Rows from block 8 of a small image classifier, named by matrix and row number. Rows with one number belong to one neuron. Each number is 128 + 32 x the weight over its row's rms, rounded and kept within 0 to 255. All counts start at 0. Numbers have three digits each.
After each neuron's rows are labels from the 100 images, of 14976, where the neuron reaches its highest value: "lies over" is the class under the peak; "responds to" is what is common among them. Only what is clearly more common there than usual is listed. The data: seven-segment displays showing three digits. In brackets: how many of the 100, against the usual share in percent.
# fc1: MLP up (model.blocks.8.mlp.fc1.weight, 512x256), inputs 128-255
# fc2: MLP down (model.blocks.8.mlp.fc2.weight, 256x512, transposed), outputs 128-255

fc1.57:116179140101141122191128113130132108121085165097170130131146120163121165103116122169150073050140151124192098157133104098063139123137118175144129062071051184121129100167148138078099093158132105125152153144055095126105190130212096116116084112115129169128111141135115113134168095148117122193099135126156105105094128156128100168142106092121162154123132093170124103186143108158169076064088
fc2.57:138109164064131152137178120057153111095099174118143094152087183185081167112133102167111131101142116117137056098140118146136127201116160182104140114143039174143142101136079158095148126155141091119103117108130147157133122136142134184125148097098154187173163128173111165110090191162101141054181103096124168109077065145120119129125111154129124150181121135079084128090128179157159152167093
lies over: screen (70 vs 37.7)
responds to: the digit 2 (71 vs 27); first digit: 2 (60 vs 9.6)

fc1.358:099184127107133086151112133133163128124152095123139157062146193158162138113140067110109091116157149143107128182184100094243159206064145125189177094101150110123136137118159135112213077162127129141125083090136099134140159110108109117142135087137090072105153074110185155099109100131146164123192187123144139086020097194132070154177105172158105140145115118108142094123114163069145160180132
fc2.358:140164195084141115080138098181138154113129150142183137137111090170126133119136149153161191156106130071164078126085105200114184101153128125124104119125169151155115129118051151128097183139129121114103092102115104079118112145161156087147137171098153159130096120113122091171192151131143120098100183100095044089134157116110181135172153115147148131153153124139095113088122106135121166143151
lies over: surround (95 vs 61.3)
responds to: the digit 7 (72 vs 26.9); first digit: 7 (67 vs 10)

fc1.393:152118123165126098117090147116069211113131157134139098115136121159095139100157136094100122139175101110112102189139125153129119106165116170165135136153066151138148117207161161110112061110139115192126095178086147097116138147134194150087123117188129149148070218174112119141111088114173132148096091128143083049157110095110166086121135105170140142186127143093171155100181136102172100103124
fc2.393:067154072134096133125082140102161130152186148136130112127147127134128137123161055173161143193120150114133096097169158153090147213048162121146144142119146145141176149087082077206134128134162093129164135132129109074166190084182090140191038123130161120077197087121102132120070147107094162146085174132099138103083138125126139194128194120145081128148097151144115142134190152103121154149110
lies over: screen (91 vs 37.7)
responds to: the digit 8 (73 vs 27.2); first digit: 8 (62 vs 10.2); first digit: 3 (28 vs 10.2)

fc1.181:103125085170129119154117089114077131084128159184159145135176106123152127144163152147127076151135128120080142067192132098179112093096086132173097127152096139156126126117106138133146127167110149059098116180087119121158132137122129130110055107069100138131146193182203138133155158096140124190110128145120115147077097140084148090105130184130094141123147040147124124156161110172120035132164
fc2.181:111116113059160118140051220108181160133104116181122077142159139093097074063139112142112134145156074075106173148107110133107102117149123166127137142093135102180093145144113168145100092082139122149142138097106124092146159036097144100125130093089136180111096154121160072127142107088121149163117147176131100122110132110180132181171117124137095121056183134116146153171157103156174194120119
lies over: screen (77 vs 37.7)
responds to: the digit 1 (84 vs 27.4); first digit: 1 (77 vs 10.4)

fc1.75:117127166122173141158132090152149095157133135087114195122123144056121120119166077119106133184162106158111108164130206126134105136105205092153171160127117128138108156089131102118126155083166146165182104122098106128182101156115081141167081151135146085128180097186152157084122148129149094059167111143121106152063100150150078120093127111140120081097025102137145154154119185097156108181084
fc2.75:152159163126116142110156079167095113095117170105164118074154093121130090141138137125189144166077131078177135119075130180120176129127070077137135101109133144078159142122167134128128217100144130124095149125164125111133100102106174131143183155085156183157141079109075141206136145097092096119088102149063180087168166118109137104107103080113107169170130160127114089083109125070138146078144
lies over: surround (97 vs 61.3)
responds to: the digit 1 (85 vs 27.4); first digit: 1 (83 vs 10.4)

fc1.253:109111108131097093103188092091209105158152183099181103100103125087151135144063130123145098123136144114116126075130134131049176134071104128134118130138099168119105152095120105132137124180075110165105147127166171154111139058106117152098124167099144174070117112143141181113145145137164107077120114122113069099173110124160168113185105045126099094087162136135158153115120062150102059115129
fc2.253:159114090120110132138126128125181118136131182117192113132148105126132123133148129162109111117072101156155122151088128148082138137135127107156157081122030114122157092095135127112118125144128155094050105121159106103113111042024172151140163144105111117084104118152064127129132131138093131103145113105097091168144120133220118162142120072064175104120116092121117161100138090089114073127131
lies over: screen (85 vs 37.7)
responds to: the digit 4 (95 vs 27.4); first digit: 4 (92 vs 9.9)

fc1.451:127128131046181064135155062164116189118112139146094142176169053138110138176158080112170114114145061141128109101142103160077183202109111120123152081077137127140174110091109106134132158150139177142149142205079125137089099138140169162205129164086128090118139135115111085136099114141107099119108151163096050151126128080186103082137130141178119149095095144143190142134124100166137104109132
fc2.451:149093090133071129121122118156139113152165135097125085109190122116112121148131154153119165115113104151125174127169145131154133136117174131105101156138189182098117146238102124145124098187163176106078147166121163148171061167110114149114107105098129146197146094103163129148123086098205135103038125121106114162128182174091118142104131091128110169132168090111076111165140196096136106131114
lies over: surround (96 vs 61.3)
responds to: the digit 5 (82 vs 27.2); first digit: 5 (75 vs 9.9); white glow (41 vs 17.1)

fc1.270:133150148191092160124107135197102118096124128181167135103131048092151109139143140143147147158165127143171092135176084092132121132111086137151138073133122100087159169155161169115143069128126149117148106170106058103099113154056094065129145168156154157109126112152158114145160158165055116154107169098063182101104135157143075132111082127187125109115145139131133141097141118103128133175134
fc2.270:139130118202109198182164133144107123134096161139166093111135142150129119118143092173120123109179145101153152150168128087136116136134069171153096104156123125082128136090154123133139104076137177135130118117051128154102106158079115129088166156189164173154168174134140104107130129183138162143111123086148193124198128186103155105113120118071129183165142152121141136171150110126100151132155
lies over: screen (73 vs 37.7)
responds to: the digit 3 (71 vs 26.9); first digit: 3 (62 vs 10.2)

fc1.420:099104037080080164121138066122130126120143105125126152127128125136103146102094116121119084095176167135148103095143095103075127173113114204120059156140098170089149084137129113204128149122114106140143154157108150132128112123135181115115086164120129108125173118144096097211116127146130128157116110062117139147139150133097113146072109128156119193140114080129132164209177176113099112218155
fc2.420:156150115083148130143073126069196098134118124137135069117139134096150159152141102152087144116155200178199084151136106108162077191131113126107086164203163164123178159101100172142176162137149090128169114076109177137157106097194100139101140140153098132187150116116075115140074124139069094095105111131140118079144077156126116196107115138128075118126171107096156116126118135152151147141148
lies over: screen (91 vs 37.7)
responds to: the digit 7 (83 vs 26.9); first digit: 7 (78 vs 10)

fc1.306:088147108132092165169139133104121092150191148150117121146154171172069121108172126113096100129154130111130146175131144139046147113186166124156127135152146143066112115133179162173114135136153146203133179135151128134068153149121112109091111157102093161127103086116189163102133049139153113197156177094151124108149128177119147122080180148172142118170125179129135155100128115099150144135173
fc2.306:145112138106178153127083167156168093106107143109121133097114122156094128160191083148162144045132103109113110117109172152073107120109115130122134132114128166095137062152202151167118150188104124117143127156150161134095146099163123114073151190140084178065130126190149146083151077167137069125126108113180096115124115126118121095149147163139096140106087178142173110187113157128143166140104
lies over: screen (86 vs 37.7)
responds to: first digit: 2 (29 vs 9.6)

fc1.443:103065198058182180091157125122165118082144103101127074111145070117119094171140130119102109165165054087088095104125117132081155158086149193095137131128113158148139126109166138167118190080123130108110078178151146152136118137136146114149141175127156046131108145080113089149151151135153176126129134101153086152167090079120111118175166129154129145099090130094110066123145174106106151148147
fc2.443:128082131200095170133067152145131074138137128109161120131097107168171146093185142132070161111127132179136110139155161124190109104115169098134145149114040126145114134099138111111100142072125093124164099101087102142086155189102149133102124087182174130078146168137160145106096143118126126133112148099115141136096084150078153102110137096148162061142098074149124154119150175135103142148156
lies over: screen (65 vs 37.7)
responds to: the digit 6 (63 vs 27.1); first digit: 6 (53 vs 10.5); first digit: 5 (29 vs 9.9)

fc1.116:123151163137063122142097111149029084156172162105104087127154075128130158164122189122107136141175071148072165163129108149095131046109081137110086122096050119075165154166166144189105111165122115077092148144078087102131115162097104156071077094120132147081168100141149116149091092135075126109105110102144104131148192141173178147131130080126162170113142065189117121117160095105172171111121
fc2.116:098103157092101138168175064121064114101156138126147162104174078095176144173083205140143160094205136123122145153090117145108084137143086075093116143114140121145086129151112131222148113140106086150142108108129118050161149109172040150132091097084115175188160140112136117125117153092126105136116147093149114140169043150089109106089105102103139169136116133163157044113125153106107154175160
lies over: surround (96 vs 61.3)
responds to: the digit 4 (100 vs 27.4); first digit: 4 (100 vs 9.9)

fc1.147:139117176118138148151134104114109121135125110144154140142136079140141180069127191110148124167201119205166133171097125105085133068113140175116108078089105165114125160164149039137159123129092160142140130123105139123119197217124096106171068123118119115101110085161077110182112081148145153179172134117120085152180090221122100086122150152157154166114178201174126098123158104129086149072125
fc2.147:151150203084131111141095098124096153179120163152141064136152119098091090156087122092112135172189180169161174141167104136154124128117115161121107070067183158102133151162111162151178163124139139125125121198153072075151144156144153082111142181162122165199077107095118074144126183140072126102111107129105080106137123117094129102139103140122031182110128097150147086166105080164160160110077
lies over: surround (100 vs 61.3)
responds to: the digit 7 (99 vs 26.9); first digit: 7 (97 vs 10)

fc1.118:105127134110120107131122138125093093139127130107159176144116114138148091118146134123197128146095099125068162090148119080139140120167125095143151157111150184107109119096117150162158157147137093133108107142144128114108175121118049154060157104093160112145117149132150105154088109057101138130097116071161124169099188141135136156110047139191090170128119144065138096140156217189168158157175
fc2.118:104149115152119156147109160172134140141159085144159139149119168114139088130108088119118202174131199113147094112084119146185117173158138139144129077098116079126138107141103101148092108146170143101113087191101108097144172132111178105115123132138151168193143122075081114146105123096127138108112126090101063128138193158108145105138193205114052103148140225114097126143114110100122192139119
lies over: screen (75 vs 37.7)
responds to: the digit 5 (56 vs 27.2); dark on pale (42 vs 16.1); first digit: 5 (37 vs 9.9)

fc1.222:063199113165104146100135181047113120050178095150141105138120173118121112144160170137127124176145121135144165158117160081188115157133097180160124094156120178080157116122084172152130121137139127139154095072104098124127118101149100157111146095158109088117139129095160175120142091125133176198201144181155177190167131154143099142092058131125107103156095136170141141150149150116126167128113
fc2.222:172130216151143144182159172159079055072139076093143141126105114139158155114163107114140128113058187181148130156118103098064157104153136093090114124117069130137164097128120089087149091164124176107138099124114127098096112109138167173162146207110093060078143112169136098118139159169084092138163135134118104114077130157156077134078091164150132167147094157118099181114140118042123075149170
lies over: screen (100 vs 37.7)
responds to: the digit 2 (56 vs 27); the digit 5 (56 vs 27.2); first digit: 2 (41 vs 9.6); first digit: 5 (35 vs 9.9)

fc1.214:154097112059130143090093114131159085115103107074151165108194139092135105104134116098160156126089191122086192117132116117161120148139110171142165189126092157141156125140100106118176128123134124136126161172133090086119121110084170117119121175083158098153122127130168102175154175118121125097080129129097096131132110148088105116119063137151152099175157078149036158196121161112119119130144
fc2.214:141102106125113129126093161100117090137062154121115139079128149109123093150187147165128120125150109088149168120178094097138142083138164154094200037100144115163143122110195097182138092077105086120110103163139130183090139122123156112142120132124084112012155206072183183073069131120117135130108175178127110121087076147172133091136163161151093138120173140100174112100138150083148191100129
lies over: surround (100 vs 61.3)
responds to: the digit 7 (96 vs 26.9); first digit: 7 (95 vs 10)

fc1.290:180087108113125160184145071130136150159146127144182132127110126128119159088197097114192119064146195136086110073112161094117150137125197091133123082146150124094076080151096162166167188103101123165156076177091126138110097172080090142149141151105182125137127137112192178098169164150179107087133126086106112158104103115120140108089100127083105081137111106161086188098116108146147118153112
fc2.290:095158091149131132067058162086095094092164158137174167155163169130096150121230102121159116114137127161154100118136112120092128096117128145129112123165109085116152113117132141140137168105130129120180091118142051134146053151136088152167155109155088119091072041165110146176088176072153159120118119126137112128144087127121154109123097160151133019115110147130136115165145125128128123118141
lies over: screen (67 vs 37.7)
responds to: the digit 2 (83 vs 27); first digit: 2 (79 vs 9.6)

fc1.108:145116122145093094135112096134112121081149152106102115109097115125079124105123134113143135121123079158151145115083106161095123109153120125045081098139113117133080140150116162140093145131084142187100171129165123125125170219120178062098071113076212098146105208160154124140123135119140114140137091164090130091159114118145146055156185133158135125170119166121124109125148096123153114117067
fc2.108:140190131161108117131104072143074140111139174139117086132128141044133126147127137130156085125136102110161118141177081146126132072111101216100116136154182087081129215123129140106079182085130138142131135176134167087148123147161217066136084129074134149149117126094079141216096175146093101127170105151115124133155156122120133085123084083088120120145125134214140074093134125067121144135133
lies over: surround (94 vs 61.3)
responds to: first digit: 8 (28 vs 10.2)

fc1.452:053143112138155126150112143186146107093145141116168122074102140108091112090170103168147172074101154135086152107136111159090175166147118102020082087128118040114117120161135066154157125146097134111134095109134139151113092165154191095146097101081159091115064180161142160176114075167118168101151160133123153147123148094155140095110107105167125073125172152189178128105093124133118215156055
fc2.452:123150101192076107124123093082143086097078127148170158109114149157174106109119155148131141143079075171136126141133123189096117172149124098163143076179094169155086106097175099136130158147120096153171181093069183150127110100202130179122161141172136100098126205139081091116116114109122059134147100110116151135115085130199105161115120132109137122134106085093137062119143086134142123109106
lies over: screen (99 vs 37.7)
responds to: the digit 6 (89 vs 27.1); first digit: 6 (83 vs 10.5)

fc1.340:142102164131127164175077111111118115176161129105133113151142119154105146108117111148160155141126087143097115160122109127102118111153151136163112098077104166131147133134103092142193092108121117119144095150086142145157136134118178119110129163144126120125105149090161135124186105087110093115143171147172128160137180150117134134134134071117162135128091147075142131062124151188102197095110
fc2.340:142130138149094133094096105111143103104168117148142111141117146150142076093125094133101125160148063055069116163141093164126083148141112173134114103106101155165153146191111139143179110106169226157105134205131169130126149080141129088088140117117142211043120117178117084189105155088110106147096147085102136142145154104123139145107130132167091094138115122077094136175174131114155174149091
lies over: screen (100 vs 37.7)
responds to: the digit 1 (97 vs 27.4); first digit: 1 (97 vs 10.4)

fc1.441:175175162167150119102109154028176137143091105166130108109079113101120031175094115116076138135137155140143160168059163160135136137151101128154140109185150102160116110112080162160140143128172107103166185137133153120077139075146103172093096143138173128101190070147121150089125162124114104136156166179113118155151188131190169114139150150076146117156111069110094152135107121140117096125145
fc2.441:111127133181208156114149125155111149080113078095152137122098183179130187136128119169155120084100164170107072152189190096084103136120161141159123162170098165137131132165148133055134135116145097161122122104128112152105089085127095159143129093139149131054084147153140118158143108163175157188124073158124136130151181144096107193130134170146101158107146124132124145107138096129142100104131
lies over: screen (77 vs 37.7)
responds to: the digit 7 (71 vs 26.9); first digit: 7 (65 vs 10); first digit: 4 (27 vs 9.9)

fc1.507:105203194094154080127151199077133162154122117120128131131157123191121130089146104173101145178139200117101116135072123157136080077171152139151144142114143113125148136110104162193108144120097124105124122126096088126073153106132120082124153132129148081141101112097103099146149087115117136111166094162052104121193090124151118116138140128127134186163111141132123166093160169142094132088170
fc2.507:128156127137157113101162104144110134148124094114109162155087092155112121147119135179074122182141119172101129142131134146132069073110179115116175161123100138164132180166179105143136148142101112110074117104119095195120131137179184110098088061159133102162091092054058159121167157116131158127122129085149100138134110143118157164139104161117147188103104132118196111151085098146125116073111
lies over: screen (83 vs 37.7)
responds to: the digit 8 (85 vs 27.2); first digit: 8 (81 vs 10.2)

fc1.482:153126134081079141117122176108098070140206123129126109114134105131106102118195147146131092126112159223156126111142121090096117157112103121128097111090110098101123062117141155149102143078154129131076139111144086181149169188059122176107125200126101111108104159115088139101144116134109088075140064092096125139109117133111061145148123159137139170073097128123174040177194122104161154114093
fc2.482:135143098138146111137081142104119083104103135090136100108123148085083125073159114099139123140133054121064138109132120108183169135107160100050151077070146132166135134084071113196124153156144086153194084177133199105172192195176137076095123146128114145119127145195130092108108097119109151177161104111155115153118100133137116112130171078123063104170090144118154106129083097104141165179097
lies over: screen (79 vs 37.7)
responds to: first digit: 5 (27 vs 9.9)

fc1.120:122055130137149175103105113212160120085143150096117129103123117145124162094142063125111142138182137062147079085100112091148135126137134145126136126162149137100136148133097079088142072135060169117148106066122064143140114136088156096149115122133133134147166198163123124111103099133079108128158153119110133113166132142115040126092112151169077150146111129161165098137125163106148091152096
fc2.120:109153141098111159123176127173105111150124109184041128139154127129164138123083141134181143096133141073181126154114111102183084097099105095089138182159100154169073145146067061197121106194094170130158145122116139152158144115139084107084104117126083133173151128158115154121152066128111102096151136121194083122163165098124124071093145087139180147095178120160135156126117099187184133158105
lies over: surround (95 vs 61.3)
responds to: first digit: 7 (42 vs 10); first digit: 3 (33 vs 10.2)

fc1.232:075086116128090122132099092208154126142098173129118133105139126123154101083175144132137155118132148098161106111128116144130090088101154122128131145152112167163116129157104057072166151117085197094163140127115115106140121100103149094187157149129111120116069146148076088135106067155098101156094117156114128100092119153133060119180136100141134133150127153107173158174113153100121125097093
fc2.232:128155169093027153088128135096100176137139180142111084127140131116114157207145100182103124126136113180172137135112194153173110109114148178107101130124149083138103124087041089091066125101134061095162154140176101144145055156123148140131125071115119078237163108106098085168122144136158070144112130157145094139089106145146126150113148120159101111142150105201163164153140069176160162131103
lies over: surround (97 vs 61.3)
responds to: the digit 5 (88 vs 27.2); first digit: 5 (82 vs 9.9)

fc1.193:129100126051138152166017119115152115095108115134092159134157169157134090126108075130101137137157152113079159182131133135103130103140137106120112109150128154112083107124128162139104123115145105151065097084069147157161119149117155138130154136160140160159090098122165095138172135169105122118197091146097120141085077105123109136115160111166135131062149115146153176184110143114110092108182
fc2.193:112175123191066060129170143165104080191141130088157073151129123150133154093142138152156090101093160125175109099152094200077147138110129156108169177124135130128109144131196116100127126068139128113143176126152122092145148140132137147106124088069110139064154078110043118143089107128151135103139081120198114151146192109108091168129065133092108107177063129128136092129141096146135164120106
lies over: screen (89 vs 37.7)
responds to: first digit: 4 (35 vs 9.9); first digit: 0 (34 vs 9.2)

fc1.258:168074114117141162137141109144144057173187095165092095155173128124150177168132101135141143043123097090093076069161107099195154136119089160127154132117124161169092117075170143097157139140106155148135109114136158172111074040085115113173200137154137162146102080126197183126075145105113160093129114111191108142146144096123119159066123101096126089127153142076164139130147158144180122154104
fc2.258:160109150125046119142129091157148031135158119113121151171151069156139158182152162078109181057162103102140129139089123159107135106102124078159180173205097147132117117104102081182118095109112091126164142086126176134052140115154124163155086089121169129219179128075098150146142074102175101163060149147179140092138102131139100093158107096099123145106142114156105161091181157130133104136137
lies over: screen (83 vs 37.7)
responds to: the digit 3 (76 vs 26.9); first digit: 3 (63 vs 10.2); the digit 9 (54 vs 26.5); second digit: 3 (43 vs 9.8)